{"qk_norm": false, "init": "xavier_uniform", "beta1": 0.95, "shampoo_beta": 0.99}
Rows from block 3 of a small class-conditioned image diffusion model, named by matrix and row number. Rows with one number belong to one neuron. Each number is 128 + 32 x the weight over its row's rms, rounded and kept within 0 to 255. All counts start at 0. Numbers have three digits each.
After each neuron's rows are labels from the 100 images, of 14848 (inputs lightly noised), where the neuron reaches its highest value: "responds to" is what is common among them. Only what is clearly more common there than usual is listed. The data: simulated stained blood smears. In brackets: how many of the 100.
# fc1: MLP up (model.blocks.3.mlp.fc1.weight, 960x160), inputs 0-79
# fc2: MLP down (model.blocks.3.mlp.fc2.weight, 160x960, transposed), outputs 0-79

fc1.385:124047124146135140134209129236181103134160187123203090101138165134136105112011119100130143140158205146129098129129105155107129079130157080126098129143054189126094184121124121092128157146117096086140124131108214191128129128146127017122128083
fc2.385:155163104130124142119076134054118150165141104132000129112041114121127146097128138212133120137115143148077209130117153103169155122129103228145123129132180116096136094129102109133115136123140125135092121103129131128098062167093135159131096138
responds to: platelets (96); crescents (36)

fc1.564:131144117150127171166135160127095117140128121129116115131144026121120128112125122123106130140126135175164110127129180112127120047205128156110129130136142129161052131131128149062128103002120123102140159078131128127112139135128068128130158056
fc2.564:121093124141145128128129128143135160174131128255138110128125128148130128119125133148114128123121128049128128134127128118126121128104128136134127134124123129122133129126127129107143145166145148113115112130137118079129112128132082129117051137
responds to: discs (61); target cells (39)

fc1.411:183134136127117116137131174129129125140127121128123127124127125122131125152131119138093112130148110128098126136196133106123196132077155136173120131148101146125138130129120153096124154126127110166129113085125098126130126116113116119182135101
fc2.411:128210129125118129131142126184102140130147130116120080136126127123114132149130165130128124100170086128124124123158128126108086144073126125128131120129153150216123123127108125182130118119136129103101187126128132126204138127136127023126127128
responds to: platelets (100); small spheres (39)

fc1.494:086128117121140133133129152131158130095095127163176118128127100169129129132132183126133144026130134118123122128143120074091112089165114129125115149132129068086173179229130183080159109133166178136119152111126111178129147133133131129186137127
fc2.494:122132124170131131124128033145134118255131130125098131129137208126132123114160145034129130141143134126159246083131124104131110128132129128131123129123135197137127078130130127128118087185100122117127129130140114153153130124132122123073119134
responds to: discs (57)

fc1.610:128195123128093208123140127122120129146123118112136171002127115129202128139116123106153129137151128146128129126096109128134130128126161130125128131129149116157106137110096112129157159113125144127130135140119252128113129134000130131122113128
fc2.610:217134123129140000125098128084060131128145160089124124193114128167255141134096127127092124078129135111130144128128213139142130155144128128096128128128127116126169127155110129122148025143129127143130110068116108139135137106071128092130145126
responds to: dark grains (100)

fc1.54:130128157162142119131124126124120130167142141120123119114061176197125207130101086116139127118088128127115116131135128218129095108124144125079121122130178076136063137127127136122124022143150157128131157011178131029108088057121138081126103130
fc2.54:124127127120115153117144127141156151127125078116140128129161128125140103108215103153097138090122123129149130134151066128129153103129129128079127127123124150124127130109126170192126130134103123128157177129137095112135127206105116143115062176
responds to: discs (45); two lobes with orange grains (33)

fc1.141:133214122112133058174148146141120106151044157156041102133128128132104080116079180117122126127128091106129102108137127117120142106121139075094117126172124119118136143112109153128128140134128150136139096141156038124027164156093047128106159124
fc2.141:119191128128129205043172090082136125134131094120133143141127134118016193134168108128174077128071200133129130154128108128136127128198085145131128129132149130223138128146137112107143128082129072128105127133103137131180122118128199125128127132
responds to: target cells (54)

fc1.398:107139118147156132078033086127150133146130105130103131122213088124125160131120159131113199074109123119139104134096130060152123123021107130175082144126133112111125183186185138148124107114161129077115113134130125131216127099157131108119153191
fc2.398:126129126069195128158128125143131085129213174129115119120152138120126141147132141202139128117155129107124141086124123093127115130144109118128100123050117123127128098129129146128112129128138125128117146118126090116140211160163127148128126127
responds to: discs (44)

fc1.502:133071135130129135132128039128128133147132128129125167097129127128123055155130093165145128172150150136104211100076148139136133080064128127115136126096146105133128100117122128086167128104112134059136182122128077129164128130104108093124133193
fc2.502:116129134125148128129191162123102141114113127080138029149199118164131153124128130122129158127102123125143123127154125116162110165192170100127128182132128118107125128128129128127127116182155134180127118128111143118116128129129131142124123000
responds to: dark grains (60); crescents (43)

fc1.712:128111153158102096098157129109155167136127101160172201118127120108063095150099179126112109058116145137131139112103100146125114128138132209154118173083118128165129140130098127124117012149127144152100138107128132070132200117129128143099079129
fc2.712:115160129092133123121126095128144077110055129135099116164166128128161134127128035070130112176110096108128117112143123105129069103066124123124127128127140148090169113219128095086119242124130068125088095127146114213131087127154138111128140132
responds to: discs (47)

fc1.581:116135130118134171128153128137131128192128255117109119117128126121132146128114128124106128134113125143110098129128142128128125128127128127128116127091126124125125129129130227150156104115130102134136143117128128125128124111128129128092128128
fc2.581:157122158128128100139128091121185122128132024133125128076132119114127079130207140132117128128124129077139111150126128130105125129129128125128132077143123128075113144115128129216092140131108137255134132120124118051103121129084116142128128109
responds to: discs (100)

fc1.115:124154069136139127140130138121168126152129137130015111130103130162119150122061116124098136140122135121096139130124111147160000139118119112073099074200098119153161126128137114124119102154107000095134150118100131123135119114127123106141130130
fc2.115:125133129000115119190128124129128128063136146132213125103083065130127140128155140128127128125128086124129161124104073127129130129127142126179131139128127115113059136126130133155129110000112250130090122125130128106130127128144127149128127136
responds to: target cells (66)

fc1.654:111116144123136126104139139133133128129128137119132215080176120157145128143132169130128107029124064140148095127124124095136086132090126076147079129039112132134189167134103168129134125130127124121146072113127093132143126121149130147092152143
fc2.654:105112141121134137124049133121166121160127182132035113165129110132107124131123089126125124129130132119125208155124136102124107042127169128074129126136156127083127132126124124126132128134127128133129131122097128180178128098129129116039130194
responds to: discs (55); kidney-shaped nucleus (35)

fc1.626:128100127128128131139122128127125128135122123126131129147128126110131128093181122127131122180093105128132084119126122139137123135118150128126131108106127118129128129099126117130134133130147127115128127135111128191178119167086128165129119128
fc2.626:124121128119159127141128104135142166121127123129101143097120154149070117133128128122128182100141129124128140127255135144111187127129109128140122072137128022097125129127128139126109130128000127142127125128129127129121128066125135122126128133
responds to: platelets (100)